Rows from block 10 of a small image classifier, named by matrix and row number. Rows with one number belong to one channel. Each number is 128 + 32 x the weight over its row's rms, rounded and kept within 0 to 255. All counts start at 0.
After each channel's rows are labels from the 100 images, of 14848, where the channel reaches its highest value: "responds to" is what is common among them. Only what is clearly more common there than usual is listed. The data: pixel-art sprites of 400 made-up characters on tiled backdrops. In brackets: how many of the 100.
# convs1: 3x3 conv (model.blocks.10.convs.1.weight, 192x192x3x3, each kernel summed), inputs 96-191
# convs2: expand pointwise conv (model.blocks.10.convs.2.weight, 768x192x1x1, transposed), outputs 128-255

convs1.43 [162 190  80 101 101 114 157 124 125 153 130 171 130 188 152 102  97 118 107 134 146 125 132 216 159 125 100 145 148 228 135 145 149 181  63  98 140 141 157 149  75 109 137 102 212 108 160 195 113 139  84 123 161 131  88 141  86 119 149 158 151 142 138 105 114 131 124 107 101 137 143 174 115 151 118 122  98 102  64 136  90  98 129 162  89 144 101 151 118 130 128 116  98  83 102 123]
convs2.43 [158   0 107 143 113 143 187 131  96 168 159 118 103 134 129 100 148  77 113 147 126 139 105 189 131  83 134 103  88 115 101  77 102 131 113 126 131 149 129 127 134 113 135  68 125 135 119 148  90 132 139 129  93 201 104 119 113  63 161 136 143 134  93 197 199  40 136 119  79 134  40 106 144 104 169  93  96 115  99 112  41 134  89 128 123 122 117 140   0  98 145 131 157  45 112 133 132 157 138  95 113 127 133 133 128 178 106 130  44  83 155 153 111 122  98 128 147 102 142 142 129 242 131 125 128 127 111 134]
responds to: pink (89)

convs1.95 [101 107 182 117 140 134 121 192 165 149 109 162 163 117  81 102 124  68 164 193 128 144 130 154 144 125 137 144 114 141  34 101 141 150  47 140 189 114 146 140 145 109 202  89  99 127 149  96 133  82 123  70  95 118 152 155 115 122 137  72 164 140 132 128 119 119 119 150  77  97 106 150 146  87 152 150  88 137 126 117 139 143  73 112  78 174 123 115 107 121 100 129 148 110 161 170]
convs2.95 [ 83 144 174 126 134  94 117  82 215 167  61 139 152 137 110 123 133 160 152 149 167  95 152 101 158 111  96 105 151 115 139 112  90  89  95 138 167 150 113 126 161 114 126 116 140 128 136 152 116 140 138 135 106 206 158 130 124 136 167 131 112 131 114 101 134  82 114 125 166 112  64 161  95 156 180  94 140 112 123 126  16 139 108 150 125 164 114 124 150 139  94 155 226 102  97 135 147 145 150 130 114 109 120 108  65 140 129 123 121 155 135  93  31  52 164 132 169 131 124  87 124 130 125 126 121 123 115 148]
responds to: white (99)

convs1.120 [ 96 171 102 168 105 135 118 138 190  92  42 146  90 132 101 136 156 125 130 151 148 152  70 135  59 122 152 157 134 186 180  97 160 139 152 145 153  79 172 142 149 143 139 123 185 165 113 160  99 124 140 147  79 146 105 108 159 106 195 171 125 103 138 121  98 132 153  84 171 109 162 112 158  87 103 111  89 173  88 115 125 149 144 111 126 101 122  66 144 140  86 119 144 119 158 186]
convs2.120 [124  88 170 125 126 124 159 164 100 107 142 117 147 132 126 167 149 108 126 193 125 196 133   3 150  61 100 187  76 126 108 104 144 133  79 124  96  94 138 158 107 117 147 107 114 133 145 137 161 149 162 126  96 182 195 133 123  83  70 117 140 112 130 110 146 109 137 120  52 128 176 100 125 149  86 149 130 126 131 135  86 118 138 115 143 120 132 126 143 130 104 127 172 139 155 114 132 152 140 141  38 147 138 162 179 141 124 131 168  75 188 117  76   3 139 163 207 147  92 113 140 175 124 111 123 149 146 142]
responds to: black (95)

convs1.47 [113 198  61 133 110  91 114 123 112 138 130 193 132 151 131 131 131 153 117 150 104  99 147 181 135 104 100 155  89 245 115 107 160 149 120 133 139 129 134 127  84 128 161 172 206 131 152 197 167 154 101 120 101  98 129 156 114 108 130 143  74 136  80 128 137 153 165 108  99 112 168 143 171 137 142 144 160 141 127 126 109 135 184 164 130  50 134 118 120 101 119  33 105 146 118 139]
convs2.47 [158   0 151 119  28 145 107 117 118 158 152 101 109 174 124  75 145  54  99  51 114 120 112 214 121 100 107 125 161 120 115 106 129 140  90 146 123 106 153 137 139 121 149  88 141 121 120 120 169 134 104 152 137 105 156 124 145 101  97 124 117 124 145  90 102 158 112 112 138 142  66 114 151 123 115 120 146 129 144 103  70 148 115 125  71 119 131 167  22 172 103 147 149  57 119 146 125 143 152 118 100 131 140 106 150 115 112 157  74 172 141  81 144 247 136 123 123 122 109 123 106 227 123 114 110 124 155 127]
responds to: pink (47); grey (32)

convs1.99 [124 131 194 156 117 118 110 183 108 114 101 207 143 130  89 142 106  95 175 137  96  77 173 128 153 118 122 104 121 159  63 106 121 134  87 179 147 168 190 107  88 145 151 126  80 103 127 190 153 158  69  88 113  79 138 148  85 155 136 130 162  53 151 102  94  95  83 120 130 106 144 121  80 114  99 130 148 155 138  95 143 135 130 181 147 105 146 123 140 132 144 149 148 120 126  83]
convs2.99 [157 154  94 144  54  87 147 152 184 145  61 115 130 174 144 164  94 125  88 191 177 206 141  18 127 174 186 115  49 150 152  84  98  81  96 135 141  70 118 145  78  77 100 162 149 119 133 143  46  96 125 125 134 116 134 158 124  58 185 133 143 149 188 111 152 114 107 130 158 121 165 135 197 134 126 114  84 138 116 124 153 124 117 127  99 121 139 207  71 113 145 143  88 150 152 164 123 177 142  97 101 128 122 134 160 133  97 120 205  97 118  61 148  75 142 129  97 124 145 138 137 154 126 140 133 117 172  92]
responds to: grey (50); brown (39)

convs1.34 [123 157 166 115 141 135 138 125 157 124  83 106 132 138 133 150 117  95 124 114 131 138 100 122 162 120 106 255 109 169 124  86 125 165 111  91 129  74  87  80 145 108 121 121 190 101 130 141 106  58 136 117  92 125 109 153 130  86  94 124 164 150 174 101  83 130 102 154 145 163 128 124  87 163 129 106 117 124 120 106 148 116 127 114  41 141 142  92 148 122  94 251 159 142 111 159]
convs2.34 [145  78 106 124 106 147 136 131 164 179 167 130 137  79 126 115 105 125 118 162 110 157 133 156 161 125 117 134 162 105 120  90 124 138 148 138 133 135 132 120 136 129  97 149 132 146 112 124  94 120 157 120 128 137 142 127 122  70 130 134 111 139 123 166  81  75 133 141  41 120 118 135 170 137 126 161 113 128 130 129 135 125 122 110 114 141 135 111  76 156 131 141 137  61 129 121 142 104 115 147 165 118 132 105 147 151 127 138 188 163 114 134 187 255 201 144 113 132 111 132 150 125 130 121 137 125 138 118]
responds to: black (69)

convs1.31 [ 68 134  82  81 138 151  51 122 106 147 109 117 156 109 148 146 157 158 122 111  97 106 127 149 179  65 137 188 102 124 144 126 134  99 159  83 154 138  50 126 113 139  85 140 148 117 151 150 153 129 134  85  89 150 103 148 109 123  39 128 136 136 159  89 115 166 154 123 132 122 113 125  99 186 119 128 152 146 147 137 137 128 183 144  92  90 182 132 117  95 111 182 180 166  83 145]
convs2.31 [141 120 126 130 166  91 132 106 147 109 129 120 129 144 131 147 123 119 121 104 154  74 135 174 109 135 112 114 175 136 106 110 119  96 121 146 121 135 130 124 127 109 135 112 175 122 131 139 161 141 114 133 108  91 134 137 135 134 160 126 120 131 198 124  33  85 139 120   0 129 109 121 115 122 131 145 140 124 118 149 112 147 103 133 111 125 118 100 134 117 118 140 107 126 125 157 124 137 132 148 125 103 119 172  71  99 150 114 125  61 159 145 128  85  97 118 102 125  83 142  93 103 122 133  97 126 126 118]
responds to: grey (91)

convs1.111 [151 154 129 109 119 140 135 145 147 136  53 140 184 137 149 117 117 119 149  88 192 161 103 114 198 127 147 144 129  66 139 107 154 114 102 110 167  87 133 127  79  95 136  97 103  86  94  95 130 105 184 148  74 119 133 142 133 114 145 162 141 148  52  94 101 104 151 180 171 159 155  95 133 187  67 127  62 167 155 109 161  85 146 124 227 118 178 121  67 147  97 133  94 105 112 126]
convs2.111 [183 171 128 135 127 135  89 129 203 111 148 116 132  82 109 145 110 116 134 255 136 169 148 119 157 154 143 106  92 136 155 137 144 100 157 132 123 146 141 117 161 131 148  74 146  96 130 146  74 166 105 124 104 193 137 122 127  83  99 132 136 138  74  82 120 123 135 143 150 116 156 101 144 133 155 138 115 135 105 138 107 137 167 140 190 147 134 185 197 110 103 105 135 207 160 178 128 151 143 108 124 154 122  97 107 111 144 142  84 162 114  85 226 187 122 139 159 126 151 153 151 113 136 139 182 147 134 129]
responds to: white (99)

convs1.3 [166 193 163 111  90 126 139 111 188  88 108 160 158 115 131  77 131 149 151 143 178 119 121 195 213 190 123 158 106 170 155  56 142 123 165  92  96  73  61 113  90 124 116 101 163  74 117 159 155 136 125  78 183 172 107 113 112 147 135 128 159 129 109 149 103 125 168 110 150 151 170 117 123 177 195  99  83 151  87  98 119 114 160 108 120  60 115  96 146 115 102 158  60 106 180 155]
convs2.3 [ 84  48 137 120  84 112 171 105 109 149 181 122 140 152 125 129 132  54 140 176 109  52 118 181 174 113 123 127 139 174 120 150 104 109 118 147 159 121 139  82 107 111  91 101 175 153 134 135  87 139 157 132 112 207 118 136 142  98 101 134 155 115 136 150 130  24 146 117 124 126 108 127 152 122 140 108 129 116  93 109  54 125  83 148 114 132 129  65  76 143 116 122 117 200 143 130 150 180 128 151 129 140 119 131 112 189 118 109 158 115 162 153 121  67 121 128 106 149 119 111 124 249 128 135 228 122 111 170]
responds to: white (97); upper right (53)

convs1.52 [ 96 141 175 137 160 153 182  91 122 128 125 104 141  96 140  95 136 151 130 147  91 128  75 123 119 178 116 196 119 137 144 117 157  88 155 153 181 141 123 150 156 114 140  95 167 107 134 120 185  96 136 151 153 102 175 151 146 161 159  83 167 118 127 166 184 153 152 161  49 109  97 134 144 131 152 142  87 159  83 146 148  99 142 123 107 115 172 178 151 136  94 138 137 120 191 144]
convs2.52 [125 237 126 122 138 125 103 133 162 104 112 136 113 157 121 110 109 154 141 168 128 167 115 141 147 120 155 110  90 116 133 119 119 125 156 137 123 132 133 105 114 125 112 129 115 136 144 136  74 139 128 110 149  45 124 133 129 136  98 130 110 135  94 130 117 167 141 135 116 130 166 125 172 166 128 133 113 125 114 126  95 140 114 138  67 151 119 137 136 131 128 111 140 197 112  83 138 119 101 122 181 121 120 143  77  47 139 147  99 101 148 126 158 255 146 136 206 128 147 132 143 201 119 133 106 102 126 131]
responds to: pink (54)

convs1.37 [130 140 118 141 145 134 106 151 135 113  83 146 115 112 142 121 152  99 104 131  90  88 138 116 118 114 106 198 117 124  97 155  97 105  87 101 130  69 100 102  94  83 181 133 150 182 143 151 127 163 140  86 103 183 129 112  72 119 152 106 116 140 148  63  59 133 114 193 192 131 128 141 125 128 162  94 115 133  90 107 106 194  91 171 139  57 104  55 108 178 166 202 153 101 108 162]
convs2.37 [102 122 100 148 137 145 118 141 127  99 125 139 146 123 129 148 127 114 116 116  89   0 133  91 197  72 115 115 158 124 146 128 112  67 125 113 125 163 119 116 103 112 144  82  95  98 118 128 120 110 129 129 116 162 124 127 113 115  98 117 112 115 183 171  85  99 156 125 141 123 201  94  65 103 153  59 139 133 139 125   0 127 152 151 198 150 123 140 100 140 102 129 149  70  92 103 115 193 138 135  89 124 141 107  27 117 137 128 147 130 146 152 226 198 129 151  76 136 137 123 143 132 124 124  78 133  53 129]
responds to: large (79); grey (52)

convs1.189 [176 150 152  99 120 124 158  95 181 124 166  72 177 142 140 125 157 111 172 141  95 112 152  96 148 106 213 113 118 190 137  92 152  81 122 108 131  87 132 135 136  87  25 120  61 139 128  73 146 156 132 106 113 149 103 127 102 101 150 126 160 183 134 154 156  93 132 187 153 128 123 169  58 146 121 153 153 117 155 135 169 129  69 147  83  91 176  49 101  88 145 128 160 155 125 154]
convs2.189 [134 142 110 150 113 155 109 115 176  98 175 129 113  85 139  47 130 157 149 114 142 160 106 141 137 217 134 122 141 122  97 135 111 131 192 133  87  97 121  67 142 106 152 174 112 122 155 128  95 106 145 125 128 104 146 128 117 118 195 118 126 138 155 222 146  31 119 102  85 149  91 130 154 137 135 160 151  89 163 142  74 113 109 131 157 137 147 210 109 110 152  84 176 198 132 150 125  88 112 116 146  96 121 107 124 143 117 154 112  82 141 203 121  85 114 129 193 115 151 106  74 143 123 122 136 124 107 148]
responds to: white (100)

convs1.68 [ 49 138  95 183 134 131 100 133 137 145 107 140 109  90 130 157 156 139 107 141 103 172 134 175  90 131 131 149  96 171 161  94 162 115 101 123  85 165 122 103  38 141 136  92 200 119  91 183 140 141 131 152 159 121 102 105 127 131 138 137 147 139 121  97 104 102 123 119 113 117 135 157 176 140  99  79 142 108 153 122  98 108 156 160 106 140 112 140 141 127 140 134 109 211 135 122]
convs2.68 [103  39 122 131 131 110 128 206 135 118 137 125 133  87 130 174 153  69 122 122 105 106 149  11 127  55 137  74 177 178 159 124 116 117 153 118  84  88 139 125 122  94 121   0 100  99 106 112  98 100 118 123 148 127 188 112 115 160 164 127 138 110 147 182 165 112 131 127 129 143 115 133 138 109 142 119 111  98 121 144  90  96 108 127 111 147 146 160   7  98 162 139  65 207 112 142 129 172 119 117 154 120 143 120 147  75 108 119  91 106 137  93 191 142 188 139 160 153  93 162 117 255 130 121 181 124 123 131]
responds to: pink (88); large (64)

convs1.165 [101 140 192 130 149  97 124 139 124 171 139  75  80 132  96 134 123 104 151 100 116 104  98 129 193 125  93 190 140  94  76 134 149 216  93 113  90 147 101 133 165 127 152 147 151 110 161  97 151 108  96 129 122 141 126 168 137  98 131 104 157  97 156 127 132 138  92 187 147 150 119 117  72 114 106 123 158 176 186 126 158 101  40  93 122 102 167 106 149 136 120 220 109 124 140  97]
convs2.165 [164 117 117 136  91 123 162 137 165 158  68 129 131 144 136 132 125 133 126  91 159 155 126 171 146 116 128 129 143  95 129 124  97 108  79 126 125 131 131 127 126 140 123 125 130 131 134 128 123 124 124 131 134 131 103 129 127 156 122 136 141 129 106  89 119 139 129 124 228 133 110 125 106 122 146 140 117 112 138 120 168 112  75 141 163 137 126 183 139 135 133 140 116 122 122  98 130 124 131 146 143 123 129 155  41 160 144 144 200 135 118 232 176  96 128 142 201 143  86 129 125 118 133 129 178 141 142 122]
responds to: grey (99)

convs1.156 [202 134 199 114 132  79 172 143 153 113 152  83 153 126 121 160 146 133 128 112 106 156 134 138 207 144 130 103 162 152   9  61 156 154 147 134 141  95 229  81 138 179 133 153 123  87 126 173  66 145  87 154 132  96 150  85 105 126 199 161 145  74 140 155  89 113 146 153 147 107 153  53 114 130 118 134  94  94 112 154 116 114 162 159 116  97 120 130 114 160 118 118 185  91  94  92]
convs2.156 [107 178 137 121 166 134  55 122  97 125 159 131 109  72 145 131 125 150 136 144  89 147 128 154  90  57 137 150 148 155 138 122 154 146 148 109 125 135 118 100 117  81 104 155 140 132 132 143 174 169 136 115 146  99 178 113 121  86 163 148 111 120 142 129  61 187 134 107 163 142 111 104 115 113  87 119 114 118 106 157 164 115 123 118 158 127 132 159 113 121 144 138 109  69 161 125 112 101 117 100 127  95 130 129 142 159 121 142 231  94 128  73 128  54  81 146  94 110 153 139 128 105 137 128 167 108 151 124]
responds to: black (49); white (45)

convs1.141 [111 168 159 185 176 114 161  46 144 164 114 177 145 128 117  97 106  97  88 123   0 200 125 165 145 128 125 162 123  89 153 108 143 135 140 129 152 108 173  99 128 115  97  99 146 165  83 153 141 125 161  88  94 162 132 119 157 136 123 122 148 109  93 111 131 167 142 131 144  96  68  86 133 157 102 152  93 127 166 123 126  96 162 138 167 129 131  79 118  98 126 178 118 149 163  96]
convs2.141 [119  76 148 120 183 140 109 119 157 113 164 124 116   8 109 129 131 133 134  78 115  89 137  14 106 140 120 113  85 114  73 131 136 174 159  97 113  58 143 134 116  84  99 172 150 161 112 115 117 107 132 155 155  98 110 129 131  68  89 144 149 146 157 169 103 155 128 120  40 117 135 118 146 159 156 178 109 139 146 120 166 179 136 126 109 103 115 178 139 144 167 137 134 209 152 199 127 156 144 110 163 132 137  76 127 215 136 127  45 130 107 141 171 157 185 116 118 125 146 136 152 128 132 126 138 153 140 124]
responds to: brown (82)

convs1.184 [221 129 165 102  91 130 117  85 137  88 121  94 139 115 143 108 126 112 132  97 161 113 165 131 186 154 188 167 178 146 115 139 152 159 173 124 118 122 103  97 152  90 105  82 160 151 128 106 131 194 144 208  96 131 118 104 139 141 135 117 136 122 129 113 106 115 131  20  66 139 160  87 146 143 120 115 128 108 138 152 144 180 130 149 104 185  99 134 147  92 101 142 140 119 178 113]
convs2.184 [105 154 110 126  76 158 143  95 119 119 108 135 123  91 127 127 116 137 122 124 155 137 120 240 154 145 125 157  86 132 155 112 133 136 163 109 118 121 124 140 119 110 139  88 132 128 143 135  92 127 123 136 105 148  89 137 114  92 133 128 144 120 137 146 153 133 140 131  96 153  89 152 132 153 138 150 108 133 138 107 119 130 155 148 140 117 123 137 150 137 157 107 238 149 101 100 145 135 137  94 157 140 126 141 156 149 142 120  76 112 152 167 156  10 115 136  91 126 119 111 160 112 117 123 127 118 171 121]
responds to: brown (39); black (31)

convs1.73 [113  62 162 110 162 138 171 119 114 120 129  66 123 112 132 139 133 106  91 117 146 105 143 117 103 105 127 157 133  93 155 172 112 152 121 119 142 120 150  60 158 124 153 182  92 141 125  41  74  81 143  67 168 134 139 135 133 180 196 170 137 111 179 150  83 104 140 153  95 123 130 104 137  55  46 154 114 136 163 153 165 133 129 119  90 104 141 129 122 105 116 174 179  74 118 127]
convs2.73 [118 114 108 140 112 147 125 151 186 139 108 125 109 103 134 134 126 121 112  67 181  88 131 157 133  72 145 175 163 131  90 120 123 143 117 118 114 143 136  98 109  92 134 155 105 123 136 143 125 155 130 145 116 132 114 145 135 194 249 119 142 134  88 127 174 171 113 126 146 133 208 109 161 126 137 120 106 145 107 116 114 154  95 135 128 127 109  97 112 115 120 131  28 110 126 138 137 160 113 138 123 124 167  73 255 105 120 128  95 121 198 135 191 198 123 128 158 126  86 170 110 146 125 108 105 118 147 146]
responds to: grey (100)

convs1.83 [123 121 132 111 152 108 123  92 171  85  97 101 167 105 159 117 127  67 139 166 115 118 110 144 151  98 150 125 115 199 129 131  93  49  82 158 192  80 105 104 107 148 115 130 152 136  96 115 110 178 122 135 114  94  94 106 118 162  86  85 136 143 108 135 145 147 119 131 128 168 156 168 179 126 133  92 178 123 114 112 116  75 187 124 169  74 150 124  72 123 129 164 233 137 128 132]
convs2.83 [122  74 113 127 189  86 138 142 203  87 113 117 134 166 144 138 137 138 122  67 135 207 126 178 122 175  92 146 145 126 138 133 128 151 131 136 161  97 134 143 136 170 109 141 191  98 130 126 156 135 128 108 110 119  54 135 129  88 151 135 120 108 158  87  86 133 122 120 109 141  99 106  98 106 122 124 104 103 152 137 184 133 163 124 186 134 126  81 125 151 177 148 123 121 125 162 135 161 122 124 142 156 127 162 136 128 115 148 148 116 121 131 186 116 185 111  71 108 130 157 134  31 152 136 178 135 104 102]
responds to: large (91); white (79)

convs1.40 [139 156 129 149 142 143 162  63 174 176  63 117 176 114  92 109 125 112  97 155 129 144  84 144 137  73  99 182  81 103 156 181 122 158 128 122  86  85 123  90 150 146 127 169 160 156 136 122 180 147 136  87 104 163  71 147  65 103 151 130  71 107  63 104 111 162 111 116 170 151 171 119 105 200 142  77 130 158  87 153 131 137 136 111 150 111 114 150 103  65  84 152 104 136 122 128]
convs2.40 [158 179  93 124 180 108 184 136 138 132 190 141 131 173 131 141 135 120 142 188 127 143 118   0  83 111 132 133 151 134 109 125 131 108 152 127 149 161 128 126 112 143 140 141 145 120 145 137 105 117  89 124 134 156 115 133 122 196 154 144 135 128  68  90 119 118 129 134 132 150  79 109 105 125 147 154 147 127 146 131 145 141 143 129  65 133 134 205 218 139 131 139 148 177 137  97 104  57 122 118 126 101 127 120 158 133 114 120 197 154 189 172 128 147 139 143  76 125 105 120  94  98 134 128 186 128  96 107]
responds to: brown (80)

convs1.125 [119 113 177 109 115 136 109 117 125 106 139 140 196 197 141 151 104  56 114 129 148 125 158 137  97 125 196  80  92 193 187  89 121  93 147 123 168 107 112  92 146 125 114 102 141 106 147 132 176 130 123 114 145  88 156 153  89 191 114 135 170 119 122 140 100 128 130 127 117 120 129 125  80 101 142  98 144  87 135  68 156 112  11 135 191 101  73 142 137  96 104  26 129  90 108 163]
convs2.125 [150  73 134 121 124 170 176 138 119 158  99 117 148  47 149 135 113 109 131 161 151 148 107  57  80 159 110 123  83 139 146 115  89 157 103 121 114 109 143 160 143 119 112 119 127 105 131 130  93 105 147 145 147 165 121 126 141 208 101 132 105 123 134 108 223 180 143 134  82 122 105 121 108 130 108 126 107 143 104 133 145 132 135 115 100 145 115 141 137 120 111 133 255 133 153 128 120 148 134 143 101 118 121 127  52 113 131  97  45 111 140 110 125 181 157 133 196 109 101 124 121 112 122 124 149 120 112 110]
responds to: white (91); large (74)

convs1.172 [140 117 135 132 154 138  94 129 172 110 103 118 143 104  87 119 124 100 164 113 133 106 144 133 130 122  84 137 119 131 155 119 115  85  68 145 163 143  90 109 128 181 170 101  93 158  95 156 120 104 121 134 145 103  83 143  60 104 103  96 190 130 130 113  59 111 130 107 155  89 156 172 140 154 202  90 105 128 148  92 116 113  83 156 149  59 136 163  88 111  93 227  93 104 191 153]
convs2.172 [158  84 144 131 126 127 107 138 133  90 122 157 137 119 141 119 178 126 131 109  50 155 136 132  61 103 147 106 125  93 133 148 138 157 127 140 101 137 147 109 147 162 143 119 138 137 135 121 130 111 150 116 144 199  94 112 140 167  63 124 129 133 183  74 150  62 121 102 194 139  38 129 129 123 125 124 102 104  75 124  62 104 140  93 134 131 117  65  93 136  96 126 103 122 161 120 138 120 138 101 141 122 139 136  76 214 114 138 141 128 161 120 113 121 150 134  84 121  86 125 111  62 140 141 124 136 127 161]
responds to: white (87); large (78)

convs1.27 [ 74 118  82 178  88 129 163  86  83 134 143  62 155 143 128 116 127 153 140 145 125 124 147 129 160 153 106 166 123 161 142 165 120 153 151 124   0 165  95 131 130 118 139 102 159 110 104 141 159 143 117 150 141 120 102 148 133 129 100 127 111 134 102 165 142 171 111  47 136 120 124 121 193 142 111  47 150 147 116 181 108 103 126 107 162 138 125 176 120 128 147 125  50 162 134 199]
convs2.27 [139  97 123 125 255 118 122 122 158  63 161 133 133 146 119 116 123 120 129 208 135 132 132 133 104 141 117 121 130  72 115 132 161 136 126 126 139 148 118 130 115 137  90 124 108 133 149 137 180 152 106 124 132 106 148 137 136 110 144 118 142 126  21 176 163 255 128 134 255 140 177 126 128 136 116 145 130 116 130 136 237 154 152 119 133 126 121  91 142 139 135 111 129 171 134  97  96  87 116 144 153 120 118  99 225  47 138 117 108 116 121 114  73  98 129 131 122 131 110 143 128 111 123 127  89 128 133 129]
responds to: black (57); brown (36)

convs1.11 [106 145 163 145 176 137 130 159  77 137 109 157 160  88 122  87 138  93 171 116  79 109 154 151 220 123 114 145 129 136  73  87 154  84 114 133 183 139 124 131 110 110 142 136 140 130 199 193 200  93 161 124 134 141 137 135 179 171 102 135 133  91 115 104  89 140 109 131 149 132  74 164 140 135 129 157 114 149 114 107 103 124 112 120 101 105 112 104  90 146  93 124 138  95 165 220]
convs2.11 [144 205 125 126 124 143 158 143 181 119 136 137 142 170 159 136 111 128 114  81 110  72 165 115 150 122 118 152 182 145 144  84  94 129 122 144 113 141 127 140 122  81 134 125  82 135 128 147 119 105 128 139 117  82 118 140 129  88 175 139 146 145 207  84  36  71 147 143 140 109 140 103 151 127 105 124 145 113 132 141  99  88 145 121 145  84 121 135  63 127 115 141 141  99 112 146 143 213 136 124 104 124 137 154  40 112 137 127 142 109 148  90 150  44 121 141  88 119 145 165 172 166 138 137 106 126 146 131]
responds to: black (79)

convs1.50 [168 141 113 206 156 179 147  96 130 117  81 155  72 159 145 125 141 127 105 161  85 148 172 159  86 174 137 215  95  94 174  51 143 126 165 128 117  54 114 120 154 134 130 126 197 118 151 137 100 105 123 108 170 130 129 107 126 100 140 163  99 129 112 124  91 169 145 150 132 113 119 113 113 142 132 130 107 109 110 150 131 147 157 150 102 115 104  57  93  96 111 108 110 165 100 149]
convs2.50 [176  93 171 134 154 143 127  90  63 130  59 136 114  85 119 130  87 119 100  55 109 149 161 142 169 103 131 122 112 169 136 102  88 128 116 142 133 118 110 119 174 148 127 134 154 127 112 132 136 122 118 159 152 157  92 146 128 106 133 134 171 129 129 136 119 120 120 154 120  93 171 119  92 121 135  99 129 128 157 138  67 124 162 135  92 138 119  71 142  99  81  92 163 157 125 130 125  90 119  84 159 130 123  84 203 124 142 127  59 143 151 100 130 215 156 128  85 131 140 156 114 187 128 122  44 134 142  84]
responds to: black (100)

convs1.33 [120 130 138 108 105  74 163 118 117 175 124 159 110 149 101  65 123 117 107 114 111 146 114 143 111  79 130 206 122 176 148 105 139 161 152  80 138 114 153 119 147 139  97 110 157 131 153 115 189 103 148 163 135 164 134 146 145 131 153 134 159 142 173 112 102 122 112 142 167 146 108 106 140 180 100 120 131 109 135 164 157 100 141 102 124 128 153 163 141 138 115 216  64 134 101  36]
convs2.33 [ 64 156 135 123  30  94 122 112 164 157  68 121 135 136 117  87  96 127 118 221 116 130 130 201 114 134 125 141  96 148 117 152 122 136 170 149 136 114 126 147 113 109 123  89 109 130 125 122 125 117 131 132 116  86 126 130 135 108 151 129 121 126 179 122  67 184 112 144 116 123 103 127 154 108 130 126 144 119 144 135 216 122 135 131 122 140 113 125 248 149 144 124  82  94 118  83 122 136 134 138 129 133 127 132 100  72 114 128 182 134 132 147 125 114 182 124 128 125 143 121 134 140 126 123 107 125 141 141]
responds to: grey (92)

convs1.69 [113 144 116 114 139 117 131 110 142 117 149 112 128 115 123 150 168 243 117 103  90 133 134 160 155 150 173 104 122 150  58 115 135  97 130 143 124 119 176 198 128 111  96  84 122  48 102 140 123 105 176 190 191  55 129 108 132 181 148 161 175 126  97 151 116 109 102 111 112 192  88  75 143  76 115  72 114 132 141 175 139  85 211  84 106  85 176 161  97 145 147 158  78 126 115 117]
convs2.69 [108 164 118 134 151 156  59 131 122 116 134 145 110 135 139 139 131 118 127 163 145 152 134 255 156 149 133 122  84 156  98 145 158 151 109 137 136 143 112 140 136 134 145  51 133 127 122 135  15 115 135 117 100 119 132  96 116  93 138 150 121 131 119 188 103 164 106 124 141 107 129 120  81 109 119 122 138 119 108 124 162 110 112 107 108 152 119 130 126 131 140 135 134 120 134 152 121  87 127 103 147 131 142 112  93 163 166 130 140 178  91 172 110 122  83 138  97 130  45 132 208 129 115 125 125 126 140 157]
responds to: brown (53)

convs1.119 [122 223 112 117  94 145 150 130 141 112  68 166 175 164  91  98 118 153 113 169 120 146  81 138 117  99 141 185  81 169 117 128 111 173 205 103 144  67 142 128  54 127 154 123 167  81  97 175 131 105 138 104 128 148 128  92 124 108 149 165 142 130 102 103  82 144 144  96 186 140 163 157 152 216 122  59 110 141 185 129 126 138 135 108 110 131 111 123 117 118 118 156 112 109 108 114]
convs2.119 [112  73 136 113  91 144 110 108 141 155 200 116 110  82 124 147 114  70 130 226 111  52 134 173 120  81 116 113  98 129 133 145 126 136 131 137 134 127 133 121 103  84 127  42 129 126 134 110 128 101 125 129 126  86 136 127 122  59 104 136 118 151 120 110 175 162 128 145 125 145 128 133 167 121 160  84 125 125 105 135  75 116 103  96 107 136 102 108  41 157 133 114 130 117 114 130 124 150 145 134 114 144 129 134 179 145 136 148 151 153 111  95 113 157 154 126 112 125 193 146 130 255 148 134 104 134 122 115]
responds to: white (61); grey (30)